Weights of a small contrastive audio-text model: encoder layers 12, 26041 training examples.
Rows from block 3 of the audio encoder of a small contrastive audio-text model, named by matrix and row number. Rows with one number within an expert belong to one neuron, the router's apart. Each number is 128 + 32 x the weight over its row's rms, rounded and kept within 0 to 255. All counts start at 0. Numbers have three digits each.
Before each expert's rows are labels from the 100 clips, of 14848, where the router gives the expert most weight on average: "strongest on" is what is common among them. Only what is clearly more common there than usual is listed. The data: short made-up English sentences, spoken by a formant synthesiser in many voices.
# router: router (encoder.blocks.3.mlp.router.weight, 8x256, trained with AdamW), inputs 104-155
# gate: expert gate (encoder.blocks.3.mlp.gate, 8x128x256), inputs 104-155
# up: expert up (encoder.blocks.3.mlp.up, 8x128x256), inputs 104-155
# down: expert down (encoder.blocks.3.mlp.down, 8x256x128, transposed), outputs 104-155

# expert 2
strongest on: /aɪ/; /oʊ/; /ɔ/; "my"
router.2:059147091125078118149150159118102171081085092054131097100114150166128204089120165132151105086081110157144089162128151089107150119176116158094151175104193118
gate.8:140140127138108125152120116126154127155109116107144124161112155145155157124087120071093138118207100126154174126170159120179190097124149129060131155152095126
up.8:150160184122135107105092097138088172179129088118125130150130130082122157166143094089089114068207132096123123171156174145137183102150144094069124171112134113
down.8:103135129127153139101055117144110104082154134140128112170117171103160084163142155109152136089161090124170150125039163161172146123108178157086107169113147127
gate.9:134138175129116140134178106137182101134064139135099127119126153153068129148169152133201137137092112116152142094159079109137092112139123163165117138121052065
up.9:131090147146113092153137066189196154084080141111141125109127163138098167170166107146166146152118076138175108083143091105161124145158125152166110099103063086
down.9:146134126176098130148122116115117117141105160071115145183121158133119140134143142145134098133114163124126152108174111171126140066062134173107131166120137101
gate.10:133102105166109107196127185147153078137154161098139133116154121130095077153081144131122110115175154150105149137107150152140120104128058151112127107127047162
up.10:214118156172189123193152165155137134124184160062068085129089161124113088120129149118093103174110188118094100217127109093147101115090160156173068140078142093
down.10:133150129109133110153135204181112103112125150037144102152086155156119113133145094194198119184123134107083094144158068091145100088140123105132106118103092124
gate.11:085133112124102080091187094137168104061141183098137105099147139115160117157122121069123109104142159116163134169142112107130160089123110119142169164158106118
up.11:088123139143147167137090161118193121178096114191145118200094065137132173118127142176122119143130109103111077059125140131127103187062148127076126095113154152
down.11:123125097162152136097144139107177122185141106057109068097143136170118118100127127108150148104112102141151114133138133161150076157119162107184129085105144151
gate.12:134138096154087114098088098136145123124100147186174133110156114154111108152117101132104130196141139110155146148144113095102158128118192110116093167049114142
up.12:144178084125120137106123109149098143136140124163125171131148129123138087165132079129089069150147139106170118150168099096119161145115174091141136112091115113
down.12:144124167047170108132172095149144098136119158090135116146128141066158121096114143165094130085166186077138084152100164134142079109145147098132198116078141127
gate.13:165193153095145139095166129106102098095101064164127131127242113074094109192099127105155123161114139147184174147125119117118133063139194142105219142107101132
up.13:165090114175130173160132099047115144182144138125165124143081150130147115118101108069185144146121140127119143125107150131105174176148099128125155168196170122
down.13:137105154026084124113136098083111120141103120090131163158176123179164112124170139211122100110113103153133056185190183138065114083139121145127112124137107106
gate.14:115124124154115106140172143187113170094151109091134162158155155201031188139151204126113115096104123141140106133153092170132169129116129102086130159148116126
up.14:164151128140114083178120174142112160126163164158151104128088134110052109125076163163119169172144100072179137120100142199072115160089115120086164132129180148
down.14:096154153100161098039135137169125135070087125150147171093120151080147115149118140091152138216087141183114117160135173147127140147127115181109076116138154179
gate.15:152132106120116063122169203111107086114102121096164110139067179169131189139144095144119219093106130130131114136114096081100105103137132124109083161146149133
up.15:112169093150145109137098070129083179124153107153134097138133031117089158115152148144106159163186176154170149089126124130139122142110154110118146155159157157
down.15:128141144124148137121128104108139104159091107176059157195122110090120069092067130149163168122156170157139170108120158051135123106104137181121129160142091099

# expert 3
strongest on: /ʃ/; reverberation; /tʃ/; /f/
router.3:143138113140139104119089135172082126127090100126104098129187117101122064155073099130126176104104118105100131123102102186140154120095200168184167145206138130
gate.0:124037112120136122126086114134085162093136075178196126122093086117117111116174208137117128160133175110141122111093139147146134157067174132105111166138120182
up.0:142100145115103113127127095207126121132098121158099127128113125160121133202141213093119136152164095137152144112134129042162098142112093084113140137143166187
down.0:074210134164113148111124082125167135150124059121075125129129099120165134127136111129147119147146106110127123118111111072108132196140181112155093090233161129
gate.1:155167112143079134088139162062070098146128117179122124131157155121116131073163152128107183156118136113183079111143150165145149157094150117161095125084127134
up.1:100100157106155142180095103213138183134100181124124106132089048111139135183056122124172079110113155118069155112129127102102118101140099109125181151173124100
down.1:147182182123148165143115132133115162144069195117141095150099094168113146117040131091203086127157162142089090160129145101113132122191113143123153156140085147
gate.2:170134118186111163131126141108152078128122111110116110174083111169124162099089098140143093109104118162198140130148121115121152121132097123091100162124081139
up.2:158160195094121128152147148113119161116113110066168169117086163081150138100164120145112082136112122145172125110123130107121132115150106138057125134198123148
down.2:076128157132118158196125137083139142106120082085200136101148143066158090064142118099108117137116119103082107146133051074158117110063188119113136095119135154
gate.3:148147129179147143094123102180144173131135161121138160157104142147121135137075151089115151169119126048125165120139139144121128079167173131152176099172104166
up.3:124146156112168190114131123156209089195145116107141178084081159098169093069091127182107097145134118133163147140187045166119107116128175144174157105143092181
down.3:134134082128085161128160131115137110122089098089078118113127188136160113047102108120100189144150133095187165074162160076119155099068112200089176166140112105
gate.4:158194115122067093136070113150136143177144128122141072160101077116120137100139120086157147136113113128081077189090071137150114083153135098160117149116141108
up.4:177104125144137130117090119096129136095146140118148145151114128152115112144134152131126205194188147090131128142121139139145132174120174155145107119177115207
down.4:105118146177125129148125135162169115153098098090101100168149128119149196145122136125130083175106060150096112080125140145173114191126056170161186120200131100
gate.5:185143148086125098150122124099099128102138134081117108171175118054112151130104154121127166094095114167120143147099140087071136102106150134129146149091136116
up.5:142131101150139132115138156157178106121170113157122102083082137233106130098130113138135137156142145149154126110125160164166147176161061138120114143130154121
down.5:108091218152150159169066138166113085181120128126112142120088098128080165103150109143144121107126177125141093077111135111106145128151106161114081100194136119
gate.6:119111141105101171137116089135086196129130119153174122069091139109144099175114087139112128120097110104107146153205076147132107131098168133160125124152105080
up.6:147093144068087174168143101136097190137075099174120136090120115072113130134143101137114106101113135085110146144128071134115147149065184103091071122170064122
down.6:134161101162169127152168187116124154149070100104089129109156144137100125124112076137127142173120174166126160131093136121130172125153079110101155126138159119
gate.7:056152187132098104166131088182117168124137093105082172158073118100174176173207046115112063160126115141120121100144169119150124101087141104168122206157164168
up.7:089131192130158111145135077161080143123110100134064152170075166112171179114156080103136104137131140131125129097147167083155106096094105150187074196131144181
down.7:133147129090153058154112101175156138147108112140200150142145193142179096136156093145117108122112114078131174081112107131116085148086108182135111110158118089

# expert 7
strongest on: number of words: 4; quiet level; sentence kind: question; "who"
router.7:141140124160159129096139160144122130098116069161092129150159081142142152090116121122093115165175104175133130173125191127147138101121060101132126098082154111
gate.0:100090187153127140098176097163155117171121180120135138109169150100134128202123190072139120174133101105082161133122141092147095139123149075094150157125118082
up.0:113148159145064155118217150123191170162089127203117096092150123137139105154144097129108173155167116126068134136082179129146146091137165163135151212123115139
down.0:104138105100129096138110122151130143150144071133089164127215179131124083133125135121115079083141180114136075114099119150135075113226091171165162139134104084
gate.1:102029143070128161140166129102137055084114151129117118143109162079058100122092101098115097177169127085124085118182084153149141151117140137132170100095176102
up.1:148166106209155097122141114148086170180126183151143122120143100141171150181129158165151139112091122145133130114099161148098116115173108141087134144149098112
down.1:127111075117130145136145150147115063132106139209122061156087172071120175164138147091131102092128153174114118137153113160169080147171140088099123145090106160
gate.2:121088172174099032131113137176089076140121142116189101138115113120143133168105117098184127104099140134105130133105107123129116109085112136154141068103163102
up.2:117176109085154207159144095065171169133102135142213197135163189131109124113139122147076116106120185128160143156140127170130139154171145127104129111136152149
down.2:107137107089138105112147120172150163135148120147202161160186116111149107195153106110160123082123132133168127152045101152136123141193102080161165158103115121
gate.3:070147152159198208122195164157149109186153127159148133111139125183168162151083155152125114141125131122109164155102131133186082160219139113107114048216078108
up.3:156091096179161143128092139144085143052118108063113142132092165100097193094162116055121161081146113068148105125117121113097113105199095180141107120118185103
down.3:133121134097097134071104126140096104145107138100123106154138148164091139101154094148132138104132092138152112109155100152163135088103169132053088143106174141
gate.4:169183096104150130119117160161150160169123130096156119108104167128057148112113080142142163074106141123098128128148091141146092080208154087146101180167118048
up.4:116071154141107143160160108166111141133093054184094118087102061132151116147106150099148112140219074110131100071173095112077153166109063112141128135153091140
down.4:131098125084075129094114163184161137115107125125082121149128184086088136136071148134150122169069173153128150152168100155156149159153186111084099109134135114
gate.5:062212156130136146075103131113186117115151099096136097094089139194126113135213186138122095135150202150082136154175140109132123104119130034175122094147109127
up.5:169176100195132195126128076114126137042139150125084170134129098079164087096179108124165085107157127131128100099195116164187081167086140090117172088169167098
down.5:143097119133164110132118177170137168142123095144129082161188176111144141133095093147184140074119154110099168136138077148146146189092131151124126147139092092
gate.6:144141131128108160142114047096138123074152074135224139139123065114139092115098142086130147154144118112152123138056122177103111155154086134114104154074122164
up.6:091157082136089132130086108126141151099142068135177128143138092129145133106165129104131102114164118128174128106111126107116066163093045090105090130065101174
down.6:103140114112191156091178134153145128068142140137129156185120196161106139083130122174026120098173112112133151162111107070136155095137143117119137121118150120
gate.7:103119204093127065100058145108124082164091125101158118171142126114190142177112151148169194143124175123091112158051068141150143144097116135157114106137178143
up.7:123134153108172085182117142160118072134163108049105139068203092124200137070049130101147149158102129121112089151131094104120147127081076115115134088153155140
down.7:097096114137102084068077145058110100084079166128060165124085156128090164155102128144102132140151122151131115160166098099097210119129100121045183169129107123

# expert 0
strongest on: /i/; /ŋ/; "please"; "bring"
router.0:097112172142162083135173114112053141163182129117118144092181070066114136123140109168095166130101147103149156151121104145164147148126124172135158096093113098
gate.0:102094123124138179186075123172114112139163075141152094104059154097148158105113166189124103118100132127187153096150084125096131099127135138139182076137115100
up.0:078155138098125116132186159133126131180135111136119144172131150151140112207140124132122107128107094140081087108126151091138113133104121127135111173188121109
down.0:161082108048018133196123133103075111173108163140103168110120124161155073168135123183124132189100118063088187181092105102130087083140076137155123111095175148
gate.1:087151102100090118147173132120115145175103138194101126117084122132104158109135118106118108137091198153095086167192098131197141101091106095152118145130124081
up.1:157111167141106098116094132115142084150147108126169137124140150114116097106091158133135136093155090062169147100053179103102097140149165140096140150144140178
down.1:153177195114145133088077161132128143127117156103102114131138125052186236129119128129121179176173170142147136138080086167138061146187142094150155151121074200
gate.2:023117097088152136128137144130106124089121116172146153118097114110168154118083172168103136112132148179181155096132100157142150132117160096102158179102147156
up.2:175152150134089119086122133232071096170164131164098141101091137153127069129119109129196143121184102093123136148148087139089126110119102169190119083173101135
down.2:164150106123186111155105173138165079113135134111143117161104102130131134137118144084163127095076061090135144165153165133102127160119155123117058107121073135
gate.3:110143131087109130126173138108114097104121088168153121105147131132185099188178119152143197097120145143094093127158177114143091119104177161183130088114083185
up.3:145087109139095084131108197168151118111113179135105132157108166162118139089064174079171112149089160094146154112052052135129147109136146105085125167148199097
down.3:137193142101106123165130106196135108054137115135148070088097105123113084138105074128128123120096161158116158146146105123190159108113126122145100121122063170
gate.4:158123109178131110094145110093131153148139136124150181137145178157129082118132107120074150136118140108181089120137099093116120163121125100187132130130120098
up.4:134109122125121151168122099132075118136175139121131053139208148132101126130160120151147156134091120056157116127141107180084108129163144105208159104172147154
down.4:191113112123102145189085099109117136110126152126135074135126108130162181105158184124137162123227102109099104100089190155165140083102128194115101124102133144
gate.5:201172082111181145123122125160185128124189137119168135156140131160131072093037156102179136100079153125108124117114119175125110107103148156128173136139156133
up.5:062114126165088132140181150168112148127121084079135133116110151147182127125087143081142086132098159116099101097139091105117136168154179131164146086119122099
down.5:098153124104151115148120131011111137091101148136171122102170161076129117191111204150102080066089138130113140093133147140098139118136144153085153115112126103
gate.6:196100137083177093086148121095094130117107145139157092161200095107150140148086141167083105126143110124082096105160120098164125125090136148147082131146133171
up.6:091059135135103114204131121120201101128154130122143225106145150042180131055130165147106143121115137103130138168159160128119165092180123109181186151100135126
down.6:118164134119130116142144160085108127123137120120162069041170107152129174147180157097153177152152120121106088170157138146159138104112143069089100178105083193
gate.7:153181133134097117158161136143082117104081128081138086185115144142116161149137104073130133166103146121160115067101146169085130132092118113161119140057122144
up.7:169187176167162143131110165136130179175127135146120127137115089112118104134115175142157185110107159091154100170103157094178081100118147145124072106086183093
down.7:076137190123165159088112120135113047139127147141130134085099139122129113146123125185118084160034183128128118108149078097098115120136151111156099114134122089